python train.py --model="sound classifier" --train_examples=78125 --n_mels=64 --win_length=400 --num_classes=12 --depths=[5, 5, 5] --mixing="cutmix" --init="kaiming_normal" --optimizer="cautious_adamw" --beta1=0.85 --eps=1e-08 --gradient_noise=0.3 --ema_decay=0.995 --max_steps=10500 --weight_decay=0.03
Rows from block 11, named by matrix and row number. Rows with one number belong to one channel. Each number is 500 + 40 x the weight over its row's rms, rounded and kept within 0 to 999. All counts start at 0. Numbers have three digits each. After the name is the row's rms in percent of the matrix's.
# convs1: first pointwise conv (model.blocks.11.convs.1.weight, 512x512x1x1), inputs 256-511
# convs3: second pointwise conv (model.blocks.11.convs.3.weight, 512x512x1x1, transposed), outputs 256-511
convs1.241 102:535526478474427514491444499505560560500478547606526528518538489471541543494472604486472506534496513508496504468472528540473510482461462556433439484509469495505489433517473502528443578478514447511471477487576490481492472532557419470459464455484476484472537490518511478461515532580595520533487568501486506488484489458528481511521501538509529515567493407520540546551529465499539606524532564541480522481472437552419507492529471512570445562413449516564542465484502579516455468526437499514539478469496506507471454463473550491448504456506431514462490521486555517511478536489478489512589465532462548561502430532483477450436534470535516454452455529523463542458571461562499499481500515509490513512515474477489491498460509414588526466453443518516483436515522592526485394501483512
convs3.241 103:480446496521520555457471465444441491450589459469529540506503457531480548574379463431525459474495480500485515581498479531530561517471516538480438580497540457523460502506476480541460509543469559461495421511453494451470529508495575509593505473505548498500462542535502465547517465525454539518532567538485585574561415472470500476569505474517477532428535502522570457523472484486507489498437554491465515533461551505523452482496518542480405451506524469461512521504467422526434510531433551498444486448514413483425527524473467575473470526543495507499441482501456443568463543530431460515461439550549467490547511433521463524504464529516490511509511447475536530542488468438496411561513552540501480535543533551499550582453523511513482467459497491480539516479430444522503501506547483
convs1.242 100:503466547471486479523451518511453496457513531503562519448550521476464481423484541541463517469509531509519451545502470489498493465457527467501498550415458476476501523506489462443628491494470437512476477454578455509469480488506507501506504506485460499524493527508490515572476544473483505545491517469448520491534512556481515504511613526536481456493533521471520376526530554564502532535478554453451492509561464497458518469447459485513552481462534553487483480548506493483447490514550472481415471481491509462526503507485502461530454464545547503489504538553521542469482447532466451544447498506463500424447490551511504441484497473454491511479440518483484563406438467585478538454511478515490576431481496435562441495564503630517483583476512521525514527485588502495485556505472488
convs3.242 100:499522532497495535504541489539507504464541422457469546466438424414496492452459477493496531503488522541558593454483491518438495535482510500597515527529554522446478502430492490496437553558538467534555459446490503467400494546484563494534511544430573541574450491443484525474487544593466515438492479565455497576503511519520517466437565473494473556499468547452481473506436477482472444447479470455492481488536468438481519521513501471498525512533372522446511506461542502520515502557585473482484550511479471482519509534566450544539469375523466457513438477486528464472529493511507502510556450435498421480510585527456526487478514498585502510574527519431475502512499522522407605567489494532550516472504590513506403444453494546509447537512425449505513491501480558538523481546492516
convs1.243 099:499426538506507496545477460536440545487458576525551487447483556459473450520554501499528540537484486518526503554464454451485532438547434529529497546472440521458605503465446508546571536543534523463516557516531436614589476449495495572528541460478484528491455504434492453544457526478454533452483459551461506661559510459460425529530504481477527455521517449472499551481516475494523547542579465537455477503512476510586519504564522473490546481504532470573444531515478516504528458506496486414493468533512436530496468551519547538512499481503435460572540504479472484511473443508431461466504477495495552442482485452487551506548509497521492504541512535430398462406500513446476524444474465456514516525481486490535522519412500438470432593428489523499498489533506522438521467495462520
convs3.243 103:458568513492466591439497468471534456498526521496512499481476511541499507527576491491479421474509466516488473518501480452508466474478476426565464466513518561521474467525500429410448556519508569455467548442430543475478509627508566574432461460452557479465482571472508542538522486469510519512471568485495547472474527456446593464463501493453558480482558505534511479423477453502523454454454458617511520519495457559560530536359491474505477515543477484474549554507480439503425469529462496508488460487530502453386493502459500488502486537563477519514470508566442531517481479539498473496464490518509476519489453523522487460479537519547473499552448520523535585493570524526472508451506488449537445503504533520487460527405513542457428509492547427495482446613489462435515470532414432
convs1.244 096:448562560539461440502544460461500583517471427512455451466423492542558411520526504505487466469570595534480578464421544580475494437446484392495581438519504535484474533452548533544531519461436483474520527427451523529560455528512482443477519471502532519508520536494444585503527494451474514477428507548492470479447550538464502531419422495471481503485492480428556516468524443450474470478401509444539592517502513467515498512542452506405527452497540505531485503507502522560507548489550483463501488512469436472522467483544542475561470511513442540443504499468548509480508464460496488484516445430516466565495470517419540562482511471467542475487458459527440493460553521495543575449496490515506499467529545475566503520509587502495487471500420451510444523452510424532573505442509557
convs3.244 098:487525555516467562558463532518463534508488471471518559535438489498496501512593457442539530522453496507426443426567436477460531498519499565504487469515496433490498535497516489523513521401545440520471602404422385467457538492462571458527465482430621527515499440513476515559526488487504413493451488547518471533518518520503488434550467483497514493524470503521511505491566482482495523491485463597572453547491524472540452566513552541503525512448466511523522479533524457455466488488565487450489581487582491489450507446539469507526525584443540553465525494477527477536531491507461542533508497461470481518534535453383400594473512453465453510514479465502429560542534532452488471512545475451505549522515517484577518514512489471449557499520531532431541484510465390512530551475520442
convs1.245 101:519477507465544524498495576519503453520500515500513552556481533580478522512522494520454533450508490521540528534522505495517458441442533585475515457464461500476500463509462471530527511491463525560447491473540513512511515479515463445535497529452540550519483523524513531473436471552521462450472512460536477542525532508469482515469475535470472512526525517526495544481477499475476532420463502491517529489587442517520501505497423522500527481517508503484459529504526511460496473621522528415439546455536480548456488521486530567470409488508475481514565493437481526560516503447459524521453481487551500472510443568420517562568483551520504423460523554555444560529516541485497508478488573563490474498623540542511457529466551435468531466501515490490426530474478557493474433429497457
convs3.245 099:483482531535512497524601479468454509495508508483570576479509459557521507552418400540507508544494458523519506440515399560499482559486507501512545463515497537474544446509442532525550461515522506503487505468513560498495523464527528523578532492451490531513545445483444548506554579468520481488510525481495486480562404435554559523483428447536504470505538486520545452492531510459543411509471464495495496486597468463490563482580502535557541522507511394437471497504527493434461534442515458511494519541495507520469537521521502448500508470525437464485495510520503480521452521590484456454547470404449459470503542553474447519538514420484493509599498484542505567439478515553510474536536502524502487459534486525483568463536552503445518489491495544463453522511473466489539560535432501
convs1.246 099:509468474461481597529492512490535436496453496524502503535460488491481492481500508424538464552536516519526461532428437560528536565549470458539536417501506476461486473518527493441485521512612470509494488555488458475473566589555442539549488554480549459454542492505508472516477465578533499506494535466508527519551556486539519523551515540525515490457506442442484489527439533469503496517607428414472487583478482454527469493549460503492488414481559476548548440548472475499514501615512484507514472421526531499476473520474540496498551503446395446519490523492482475562522533441427490569498439549593483511502523467548558479569476475448575487517453493510453504568453554490501488496580534540481452504429523527521460493485518478474469439583479431516476567485454445446470491492518461
convs3.246 102:471463506461486573460461515471490440471412494522574526575482528517463563501491513449511520447443503523426492457567451443505449516502451503653487552568497565479493493490503549486500522460482542477509499491520564442478596493515477500479495440466570523549505451573485482527477507503476455489493515448524573480570547518486468534489420531461526481564499490434551484521545556444512494563521472449475547464503516518492534457570487454578466496516467487467440507493485439461465548461434544482478559518458533506523452462532425484434464449484456510505492488441558502474514457497467489530479488525521552506490572481458463467518437492511503513481494514378525497549541479475513471513523521482490473404483530567492537420479501491487427498547496569497506496526483512562490516539507614
convs1.247 099:513525518531560455570511513518493487499482530513515532564519524503490574522509485457523565515465510480503513458448529522488528547479476475541475490523511438520512492563598466488520461515486480518467480441524485479444496483491534533503517564480578470514488440473482490543524554465460475513539572496482557549501512459532533464494539472490462513475543468553452462468504507542490435532526536479551524516505544442536511467494449440537571500484433487485465416552478536460497608462429505467559467503486476523530470508510520536490483502475544536518473586479447503462478512419527495481529525557441564474490502548515454391486558503459428491484510523588474472557602470567484514539554484427527505474440473503498448512533514440484519475473464446398551555538517436496501506427506525
convs3.247 103:478489492514509486378457501499470546442476554483491466508484469495421457512466530538476517489501526458436479433472574511513520566546558483422494559507519498535437472525525479451527478447487533450492516562467444518543536449482501470486518496520480511554519464473530512477461480408463480530455487553476467490442512556452375511548467554447532537459492483425471503512509471541466464499491512522528473497479499518537567530508559453581452554530533585452542546458408487449515483456476546476451583463463511508512510549497563488559496510449556477449501464498472462515442524513490500414487478437430450614465503554489533495472505486538447552416469562521534484475560485543495506537444504465444516521446473518484502501424532526459528485573503543452458556562464444577454523495549503
convs1.248 096:562427493532609529463504475554474541545490489466453480573544482494570534542470493488521549519547524513514572484527505482522545476481488500537462470542493538475484513516509518564580486537521544483494507523471448543525536498517546527428468502492545474568494486393451492512535530434470602550511548510555469525480456569538462587548451502460571485513515453492461450423521497598508493484557581586483541490433501411466524536527429402459464516502487471473459503529515539451409438515540511480474449463529460484428467471519541510509541500516501423473494526467472503485582465493487458489517565527543509446485536511517501495513488430493526551406477596469449492596525474417515539505493450515524502550531555488457439469504538535519428497460486518462472537553472528442500539511531553
convs3.248 100:489483493477506467516407540553518508495465442524470485553462501469469449476542568480515458520467519542515468475459453516470501533505483476475498519412423509554438540518491579441407536546446505448517492523494556458483488453530459509585486542469539491576463591596518544514511564506532510422469505525463512494517432565438523446427493533464507479488496465491392501504525490528445466496544501506536433462480542529442515444566522531464492487473553560443484444423490574509467430497520530468530506540510494482490501447511516488469502485488607522495555572518534514495593468464502529513503568549504543464569564490536535573502535487524490411494581550540542515477399491441482475448497523511524532534500456526570614504487533493500531457533513531525456490557465490501535508547523499
convs1.249 098:496411559479498473489565459504544441456469545496535483509585442545602578529531490478457465538565492542518505536464504475506485450545471498540576596450509483486480528495460546481520540493512531550424489477463490448498550516491533517558536563521536515542552523497500545539490508484475582532487435481453538474490464507471454570492529498549414479443495497479543456433534520492441509425476558417479497476519494461536491618595578476548482570494458534557529495495487428521478518543527436524521539508524465482462500502484475525494485490559550481531436465489401589552506532494482530497445438474483547515542465563458496457519445463491510514485533493514516546497545524528509561474526510529493492490526505484480432485476515550505483464480522554556491410522444505553561460538526551
convs3.249 104:481548436464462482497482459447462496527538524482510513463516510537532457507459501534491467479468529513503544495489524482548577520484501503569509441511440495474511501546574462527573500499491476478461427415465541494440512519494507542490540530513452532440531442517502464452516479460581454480538525512450488469473491538502540462448557484485510480410418510461571445533422494500545495514495514489480600517526482467497518535465484448537542525527499537498533475528542573537497531515570455512484480555514459476508530614501493509518397537496411541527429523576545500507492500504511507538459573527464518481552510513480500572486505478424547481587500493535590501504485471447550496550494507479483532458471532589492500565509522509506521512539522584450506472459556511570513466461549503
convs1.250 095:443512455478544502550491505476448436537523524498523496512494525487457518525519538500490502536430519536527482561420461468451506480401449534526524493486472529474498564520533498513489500499436458467538482537493448576522541486526461523527539499500439568532524450489449542500467480597535443425466509526423451443529533511429553477522473511502499478475521441529509483455491577430464461539518553456471485492536538457536481486501368528489483570484476524550446433536527507520593449453444522462510418507474500479439515473524529556462461440518424514555503457522505521510509494486460520483422545536513514532531464491468542449531542514501543549556445446447465519455569497516459406489458467442449475432524468505476507507455394432514476491521531490462517423570429439508495548509449423
convs3.250 106:461422544517460464487461495481424527471536506510516531491489493569442468491399448546546490522458491556491457467500536487538457465534529433451524466483541517523509494521475510544533539461471535546550430545506423436561495503528510598563532544459536521552509509457472441477537512405595507521536484503506496470546568469513586520487490500479556529487526546463532487488547446474491477515547485430556521519486475438431446485534445575448486530522499500501558544551509562564431453515440529548443473487448483450520507451463489468532468492482507524494503557556468503508439509506475532414441534556445464485503532574447513489544481502581579444495594476503443458531533539496510494475469530469525528479450539554465583529460497527486482507528528566483514537470499478552491547482484473
convs1.251 102:522454428547447490515435486488523490532506458536458488488485442503522537513507448527532547441493558502482472557511498494501475494486494502544533649482474522520477477442483558488472443457492522486536464443562455517513584435452509459502475419513446557457483473469467523488462498508516471515446487481453448537442526552473549478471550456515463505409472533503549426496510487582479447489494504525383496600484360515499553518572491466449474481541493578519484503456488494473493451512552439482563414542435513565447535522526445471460453442482578441462439503524442523549438532524537510495538453510487519509476420527567528511526489535525490461488493473533592467571526505498497552532527493477463506427533500419482497470562565545504542566520530511508561500524517463575463534504484429
convs3.251 102:527524433510461523510451547468568495485512498445555485540598496479458505449520467541549436455596506520502546500508493494543488445490511456508462468476466475554534527543536493522565585509490519469534515546487462436575556483500438442473523533551517456580526460501530580437505481578564558441577525478541562503464480582513438435543511602525526423475454536528551512418539495522490505471470556504548486486575501502543520479560489550485511520498502497522444503528426512468450532447471527538526497450475453496550484520463566476479419464476483510494532628429558557494488477530457506529494418520560488443476528463448526483479521489546563455521467452540462502497479463508557462490500497485545436592534458503483557513604531501518473510475446480478556511490532552562503430532490426
convs1.252 098:552448542517559528513533578496495409464481560501507502521509514523478449516517492518494529460539496489515483533466511464530497496493527549469500514451500449572531500570534479482473475492482514486525514459517496488523537468477597488498484503523572496492589498434493538445454497566484535508469451505528494523529546487453459504576510513559598528581550536473555529438449547428530517439518544452492525490508533526550536469527492507555485397478557460474485441533511528449531541538484573543456534510545532504532503545459485498548565469501438543480560477517462462465477394487436440523482515550512520468504501548523521499494436552478491513571486513448535468455532466480579592514509563494452539485547500525518508460476480481506564550437554507516603505514507537547541482520570490
convs3.252 102:527490471474472529484504448476491531494509481483490509473451552486514503530450529582428549546407447480516473547451427556426461457510453481435494446502539498459573484481479516447497418545449464564535552462463482502564580571590479592558632491553439492530476521522533557492483449524566540503527443541442488508539455501510543566483506442531511522434552569561513588585519530538449526541550501503544475479589502467493463506506492500531516480514479550518539537464415553480495483500489585609473553504500461500611520571522524483466524505545462539469483539452548437465589476505550434543501584513533543429535498530505473500522524559519506555464439485454464509421477469496500475450512519560516454453481507481460460516486522448551474510494524512467453480474495483431505433501499505
convs1.253 099:439542464587553520496440554437543506513465566472477459499538567446521524476460496467486500593517477486461504497471567492533478533469501526538486504458496538500471526468434477469527533495545487537488543495449528384533454542467449507435513486559514549468506530526494540543486513481521515546448497463499550516472573483491491576467448498533511520570561554518461486544467509538527505504517504527443539491485499481576545520572551487489376511480519518484525482456529411502550475476525468521534447473480512494463531518532460494463520486523522534511435461506487516510515467473418465515441489572515455448492521488432585540547498488405487444535479566479496518483537531574497537524488447414509500535525499486581549570463521444446511502498516483525474541487527524511529533490495476
convs3.253 103:530484538550482469528513520506453477451512506486488498543520435460429527467539478560510520455502520445460496461460544521564464471497466535563522474432489537525457543468533478530503527476471506568468504513519478520520458572543477470420456547516454493560484500530414409565495513448496506485460600505473501541510591554486511407540472473514457491497539469463517477498490477495452487449502477523502456435569502465493521486524437482413487513454477558416457561476523523513517462495527495454531522426489502537515434488544544503539529539532446462508537456533470537522408474541502492470513542502507449460494469531425548525565440547490488556491529475544499437514478467553456467503557523485444390522569489534465497586472479533416438411507543448467584500445488563428508484472480500
convs1.254 098:567450490555516466536535609532484554449507425482495491547502542488496568528465471498539508490392484483524530460500442473463472555517533520550488496583558469495480476563503443488535521538486537484436505546509567499487442425541498459499513539495501537543427473543421486485391498557510502505498475531488549453495476566432581486502500393474563523501493502536497475531497424452460439531496496502396586481502513450448518509490484507480581513554451453512556514504482517534479527516539508496541468528429519508462502512480491472521446516518476513521556573500579545513580541465520502498418513545483475499514500559516464502521587486490487585520524524473533492486563514491545432465492474473538488503531559521520540492562439528458455520484479444562526569499507528529499517450473530
convs3.254 102:491595494486475552505562508530499566499520413496498568492523486530495574555506456538493523474542522556435484427478492528506457478621457553408538456474418525583527515431536483498449486417618467495567475464508493439533450502475459459580502432560429466555457505495541542515523440405448465463545583455511490493518493574455526530528485536478472502416496494481534432463524538476497474525447487479461538481481585453553466474499543508518502489523500466440564549488519494534485524513475507461476448500494507500505443456447472525473551455484514529576572530477549535451448474441580530479493490475492532482525512459520502486461422558467613468443484492443529516539528418556458531549503565479545534535469591482519508467536493470559544507506507581500522503547450511519504518525482543
convs1.255 105:478490486487437475481491459499517484516553443507486508484444417574503543531570465512503509538592548460547549479467511488559476490450428520509532489568527538414513493427586458456548428507535433467475488494460538526494499451535479560572495448511517497431501458590576507503485548524534525541510520498482513548489473502473472563490500497537479436478566477479498497579478569465473510534480540562430512521528492562466541516501452563515502497526554452461469515498540495475468500550536492482484538477542525508567494454453532443522551489569458482472545494541497439511464528507519470514483527447547506454454494466550497446506459520458558467433461510520489556486488489499396466510498477508460494492451468506514481492489538513482538442529562600501501478534482435520451540433483476
convs3.255 098:491458480488516504539474521541478456462517482542522499487509460466455534469511540538491513518512426527476479447540418527526539559458471507530464501496479465490441557490513546494505479485517614522446489512491479498476467502460525428342552509541474582483474479441511498466509518488558443416510484487497506429439486498499496429517467548425521467480546481483484519488500469503466450570518454494482524549456539529477479538449536526512509512492540519516431492442506555448527513475522478425450528486559502596528459505431429524508527512554571464569548472530453493479435462466532429509534512491556538455502507515429475552455482520481539552522547399495496551470509543500585482456547497467443458497534542528472540474477513493474546536475427505554533484423516441498482518506625497
convs1.256 099:428536525529478567452535464614495478487454402476514484491517489471549499477525488466495548555593521467511487487445484512468511488465509498524502467461463529506512490459503455571492568502493546535459546424608501480518530523407428512466582487488447534452549492605494471511434445478454473444491490525566530477466491503474528452412518511409485466421499506448485483558435533479447487493511452471435530477457458427480483485467578553532499492565511552537504478464499462534467483488466527413414528521545449551478490543472516530553515540511542418495492530515507440448518536470514524569452529540410600487525485540499539460443502506584512474471554506453498524487462382499513516497473521462496549539538545537519467518406561468452498448541435544528438508547533509491440573464517487
convs3.256 100:499498477468490520540475518503546426559495501516486486536491513584493469485546520466512472498559549505521556486520560534429460504521525477448520485452540596493464508556493500458437480463460506492459520479472527488489459487472553492502529543505496522524501544503466431473443585549438478567489506530541444556500583482509451513548562450575484482485511511440499448479476467476466523527496475509503513594500560484530547494444513487499482529562515434484508460515506500536513520476527511462429501518487461558416562494455508488467482497529538504514552470551484525499488533507517513541541497545532524471538596532441439488534493572478508511489485482514445413495490435562548480481503504506539522382520517515539534486549522476494480521422483474522525537444511502459563506530483499
convs1.257 101:568486500568471482497491489524477559564477498487453526482471464498484505422517491498484513522487551495493552477493451430514494528571520482466523463484456452506491533499507439500504494516503467466482509550574455537510456434483416566484488443480514529485504545462552539513515510473486482424453491529456484500466545431480532473455515586445456532514509487428416521498511575569507521447467475429540542529423492541521500497487535501530510515461532588496504502486568551521536469475482533511552511445425508496516447453488511476461527524476512481474478552554549445480477521462526537467490473516581523467553494458516455582490514510490487472486493502474556499449566503470540498506441439479441497575504516444485456531528478461529532474506454483497477515434546507456543407468523534
convs3.257 098:470525480553442563465432492507417549501494503508510464473512463473482462539418512451498437443478629587525436452456472485548514483574585560479526514460478473482560530430501510522548460468448466500609488550472461495519456541457563507490518547502463504490585487522491429508505452473463603511550604475567438567548459452481485534492520482510483492480495540485487414471494536566512528523526513561498463502496509492506468525471473483504467439478518529484485482530510551504481474508431520478558505462500483461536429466548551554456520471467433467535485500551488458484534518465522543515512482525457524517467557523421511508452510539489543552566494496484510430465497497425549491509483505493511604521483499493495469466512462470463539464500453447590526614498466527467461508482488586
convs1.258 099:497508457478490516542429489490559466427543549460510473469517532527491512453488474455527458528479487557562494458538482439494545398454484459497475518481548486489514505523488533510461504466507445416535521424503566399484468504475447560436456474502536526507525521443528517494471522538530492457478534487496554549466485376556557438522486492456465440502493501451500512464430475473526557491429519511440491469482525455482482494480442507540532506550490550565520493475415515541434513474569573497526573508442521474486520470532523512477512569456458450457567566581481528541478536501477462536497534519437501577464526523431446453493406569478474411528514484465547490510503475560471497487501371549470502480521385504524483546496529544542531457497497451469544480482465560504450561527510487
convs3.258 101:537490541462572477456531510455523532503547445514518491474478544538460489540437566549472491404456524475485523446566555435552495517492493479513513553579468518459531430465487495556491562516453449488537507458395487492508505522604571493552528414481520433537586514455476498507478535432497451496468570538481523405567473484526468526568442465427412459494474464507418549455478525552527500419474483456515485406435507499469536577495466520504507547504471461434485464485477512433519476531551520519518472468579544463469480488492449496497556563571565524509532522496471394496487550454481539475486543486521520499524568486526421547477471545537462535532523522546454481443433481488475453574539548561495586464447531447504457500514507536501484488510487441458491493534509516473516461466472543
convs1.259 093:484504478474447478525510489459515491495506447544510572508464467522562475499534474511556520506524571553503555472461468527529531498493459445487551462469542488441509475531561559475510444387476441498571553533464447465454517489573470496370533481432471481494461438473458561555544462500496507488464461455538487467498537496560458504552499489552524517439505476592580529507484499457582518534396521485450533502499559520501556500522469484464492451456436401506482480527533500456448466493543486531509478497519443508484463468494514511430487600575487508541529525489468500518556541437507568595511484460458593541567482495518536465528429476486549489486494461533529538488482522487550454422480507534547565457482532484456495478508471517498483464456501513516527530477449467539529483489497433
convs3.259 101:426508466514501507543508417514517587502533506512554493411520507458471558484511530505523503425517519519495500543454606447513492509514456477458477497453539431456484557456548438521502476401502474498581486421477465548522447514635495475530487502463456538510533446502482472519494528502563519491504490496484476552534488497527468473521509488486447489531520503449502472454523583538512496512559512465510547492482480512454417522546467526513478485488471464491513507515491491534455510553497505420500545496491532507530488566497483457544474467476495547490491587463557443579536522461486503474517520487572503480493510564540494562497511465529485411569512494566485507520449476439533531507549409494527425449508477483484582525496500475470536509524521481537550462422456515526548459482524517
convs1.260 098:427467470461551506493582457549487525418496435518562451536571521487481478476572480538494418541399479520511509497506472529538509469463526483531527477519554552454511436572557506515477482452532503545505512505496449467489537500515451509468438513478495456533559494487513484461540537558468459441444538430504484529515509556560539492463514534490465472536517516500497557532525463497503528538510464496549504502552499506527434629469447564504495506518542572513549473496480425503481474614457540527497450498509511443444474481494559497506507505523491493526521434517579464491480471523504523570535488445461534404476490466459556492493475512488478468480439482468479548488453529520514510533481505459544522510513513605455541509518480459498448534471403520485481407446458400477421566521508565
convs3.260 097:496509427503509459505462511486473565448478484511499492562600555538512536518452490504500442506490513520408521456494462461456462586383433523497517535532486523552524556518468503559496488496499551475491506471461497545495393515456450478460497479524553513541477470452445495487469511516507500487506464479455453450517545530502529542508451498474498540502449589565527553481539547465467504524502488520527513500509485448511587553471473446490467560564506504488553466497590513551482509525508468490522454473432526559557462482496481480552482487541586549547446542533499518505537491460426484438543456511538504486425486453597492595462536487475484527440521552503607437494468484472430474502568528503432526443462516498492546534457439514479431575534466464528500471521564481567532507493443454
convs1.261 103:565520439518512485465509581543455483518540495546541534475492498476565578533510506535458531573509507522512527480490503493477480481543498522488545403470491463481465544471501497519535452511527536475474459491420480508536487507582553542520539448504521525533522562483490479434519491456619535427438527527568529465518500471467432484574492478550515548442487540562503531522586491471514475437547521529551465497551454515542528544557493527444518513544509528529490445497577535462511537486510569585472500498478435456496450504546516517474573484464478468445491492561462448438590534470521509501511447558496473481502511487550494495474461514519541489442416514465529459530470540480515429501537499540512448546517505487525442541514455521546465523483499517490388528503510453484539486461508516
convs3.261 098:476536478489486550500499459499490475455484473517466574504509468537491474493533538484519563471447446462455484518481562455517537390472534500513415494515521510505463445511517460485518523524465520472476559569575479432510533564474514456562471540551519508472550477595567540558512499439531492440525465473447508454440502530481571476469469479555533590562497555471546554476482492467519510432487560482552533484449510537459567490574498558411520485559517508501458544485497514461512474491484463491477427469473486510529489527598440505578577488426486520520528536503441504560523500505498554410480514472501442509578486464486487512528497513496511502492490504548529539497503513425501493532532399542390515510472511532583536470413535531492517502429519491563543522478499555538443459540503493
convs1.262 098:494474489461528424400495535504486505456569489520433517452509579525513544445552475541488515516528452572496508501494531427486500596577543433499425530579490535502513540451446476456525442522569458495530525443499544485475509483456588524565524507551450466503501501463520466489537431477607432443568480493526499487495492469517507507482548504442482478502519498535534519476446473545449517463486490532468495458549530482473441454502490485465559559449557440514535434548522567557529475408478498583488467502483508522493503509519482500431521463563498512518515494434537572496504505474510501508575444591413584498508514429550471419497489513491554546556489439496525522492517491466506473519558483562520486480501510513528494488511479482542487548530474535524557527484523507485478487474488462
convs3.262 095:505426493435471501555528503490503495508517535558474494546541451545492536517484525452487521501459483572506498562559472513506488563531517524531540550510484506482555424425468580530620530471488452490460463509495495523495517567605516459497518505497575535432498508499491495556541548468488472556567461482537515481535458518495502450470557495484471477526477514561491441554464505450556532471477586551485554525438544575574524505440481470442458499477500517464549528457567451509507570508531497560518541437492526567456441481479527566491456473440455514512449459516526440498552520610560479498535497520476542489484508520514500499447456510537524468464508456478569522472480533469522392510426500447532406486484587427479492559530518519479476542479477509493428531478519589491564527494457543
convs1.263 100:483462476512450486527516476544534531439550464608504516417510399518477543529501520519451456549416540513496495569481479531574442538492565501501533578443452456543519500494552525473488516555483511511502503484468446531495500436434437546548520503467535486477535508515525503594432511408575491490532544485508575490443501500532509481496539447527492505528494493447572457570468558488502465513444509446534493557503481544475439537510515478558494446447426527552564577596515515451429528517495497551497534428506554462533561475554588466520490460482519491420540500459563478448479500512541490448531592557563484494454483453553448504490502504485474487470479506507579421553541524543545486467454484510563457514439557488454482572527524508453436500543509518478518566482458493470515430473464483
convs3.263 100:495505475529510427493489498488487539429538553513522474436503481524532444456515483475491482485549491495510559586484535481509535573492466504605538490447463488518599535570509516458457454453497507516522517464473546506567579511510481440481487547495402514452512556530533487517540570489484394514526524545486553592485467541534530492558481535467582500519440476575419505494470513592493494549544548449541493474552486474520533514466547491485476485514475432544438522511554517471589541515538488525511460475510644475607518547477413464538462456467526495548506507504533484486433591574523503522514522500462459566554490484552521465445517467534522514523484449460568457556518533550476524493548486521480514522429503497519504526526522486481492541470549498533526575496581494472542523463481416
convs1.264 101:496524517539544493508578571513506525499547538490445534458421501505568491479495488519541496479492497537534543478531490517549562573488507519583513523527533489497488453512507518517462458482520442462504507536472493527558507498486505530601564511482473520516499541521508536526454554504399541533569502476470526528450568575507529456489494534538452494506532530526546584451484544451449527550513536519534576443438440518539480557448451496532573523545517479497458506532480481506503460534494561494476484523505441513529496478531557540502512517494497442502505474491478487523511564515482458453454513476524424464503537543490492465493571522527461371520509542513485495504445532533494512456470501576447509535576541451594531516557535500475427536509398495518468471480469428504544430531533387
convs3.264 104:505489513508518522456439514558511525493561479520503461462435499527540497478496442510438444497539603518525471525543502441532506476483478541490456510518575493481546426484483424514564461479519507528559482473495524503502513449507484526448479461498526544548581580534547430556521548471496512455492532537524479461441487466530468504513554512524532486603494458493510530544485532502542469452485463481526447506474539548581467526584561470532495577548484464482487521491516557507543503546454543498550523516475465525500556509527520480527579509542482548450555499569485471523473410509471537547526484481494485444552555478505573529562460455465474456540467557457565455469528463580466500569524493455524575535510444573487427503467530538485499550439525532591527504569549412476488497457445432
convs1.265 099:543501486416561533467527534520526494494512512463485453559503534490497521505478456531546486494556487499560445510492459515524516483529502496553553552490551491449523426562485538524545523566496468507540549518524531488491466545527535518528494543538542396467494487464431521497543531485488486542501441527503510464505454552409517530499516503517523535511501450502510462542509480478475472509478498448571526514456486517542495524510456544420524563582464557460515436470477418476457500509522390557461445462468581495483502540474460461548536592465487479528493500515478524542489519541485497558473501536456510494548502507505491465499505486495548547558454531519608494524599491646529523527501480499463475535575495518519499473493462377534489493488457544505485554468474534451464516498521464
convs3.265 098:509527444529561466524511496491440398529564517480548512477511505454525470494471450432449491527477498459507449548487554404532555534425582488466572443573430523517544503467502529571507459574481443409469496460523441404517475474615555524528535537512453524506475457517429512544498518491504461503438466545553528481554545582506497466515511473521430484542495531538585505505526520508479544508527552488522535448506479500533549536458421516469455488543566505514524472492477422514492597521499452538588412605554526565546488543472480568496574467518500457559446548455544503547544493447495492348432497514488511508498509513510497514518522540498539447495544508510437519421475468537479523468476544511510491504560485504569500545521430454554492524496542483462529449445474521529575471459540495
convs1.266 103:508491492470451553559468577519509484511439439461538447460473532464535443491556462474464514463478523491600427515527521420579474518471500438489532432528563522529483505471534468445470488474398471451510409500564473485412506491499531529493455552437516616498466526526449503506594508593458474484518525535455522498525442532455511466519519456513497455467524516514574512454472438532518471468433525541443486399456470531521472525505480504505502447562501463546515527522511463506519502474422526509467505493526484475481525463483485481567473531491552462559497465501455544420530509545502542547546466493481478505523474493478443544468513463502525475523489548532557458475504459464534512482454471554565428540467454453491522497525485533464535492505470585494501476495466541539483458489475553
convs3.266 096:581481552546500488582499482507492456517508448499521455582551536473507488595497541543495477487510524522493480510458461461488512595534498514546559451526475485512520449449530535558578458473542519556501470503449517490497526535485516470417574464508547488505458507515507398526497508589402481508476410527431490471445578505523502520498539431541488463535495506520467519600481538541515452546520592548497555556498574487510439491494497478473488444547549546461503514581500581467505523479521485459497518462440529607461491518488502510523541476520465478487522486475469521485517535495465552457567576584574487589487505576602514530518482477449513499405458451470514545527457511532519495466541515521497516468461511465528513473492436459507509470457561479495431467526469519548484476498450520
convs1.267 102:466455431417428494526477612529557505520422526461485492463497468474530469482552457465460580441572461514475506500493416508565601555552528492461481509492506492526529451458541495468476527500487504478530453520559510450509482464520527490503438479570514541523610498517495456541516472471519487525446484505526451556494527534497472510487538437525474493541547475531525495497474451425568544507500474518601404503441454543500499530550396429551443469546493587547478523534568481595476500478504488503467565443485495493536467500503458426513500491468504443539440530449480548469491530503513536502529468441518522517493488505476518428533551525517478580457428464491531487536538457534539483468506468509484508482534500522571520499553480473472587497521479473517522499552524433498551548522484473
convs3.267 096:539491442496456475559461481578463540526595482484518541480560485513480581514523540497538512456426515523470575500497546546537481541532522511509520482494484564526518470493520523491512595528523530426449512474530554514573521450461444509498519563542562471467488476413535510546426431498424493460526537493501531523586469500543547550503476496481459502550514536521451498474434483477534495536533464535485513526543503513487512497522438551449487516512416496561495480387478449522528525497521549511565523516514445537480476432494471496522434454529503513511409485525523589456492549550517523540501491580544492520548478532419538578519513502488458490501570495512455513505664548505454556503478455509448484532574492508436472464523510512538564449562437495497474508555487500500485493487486533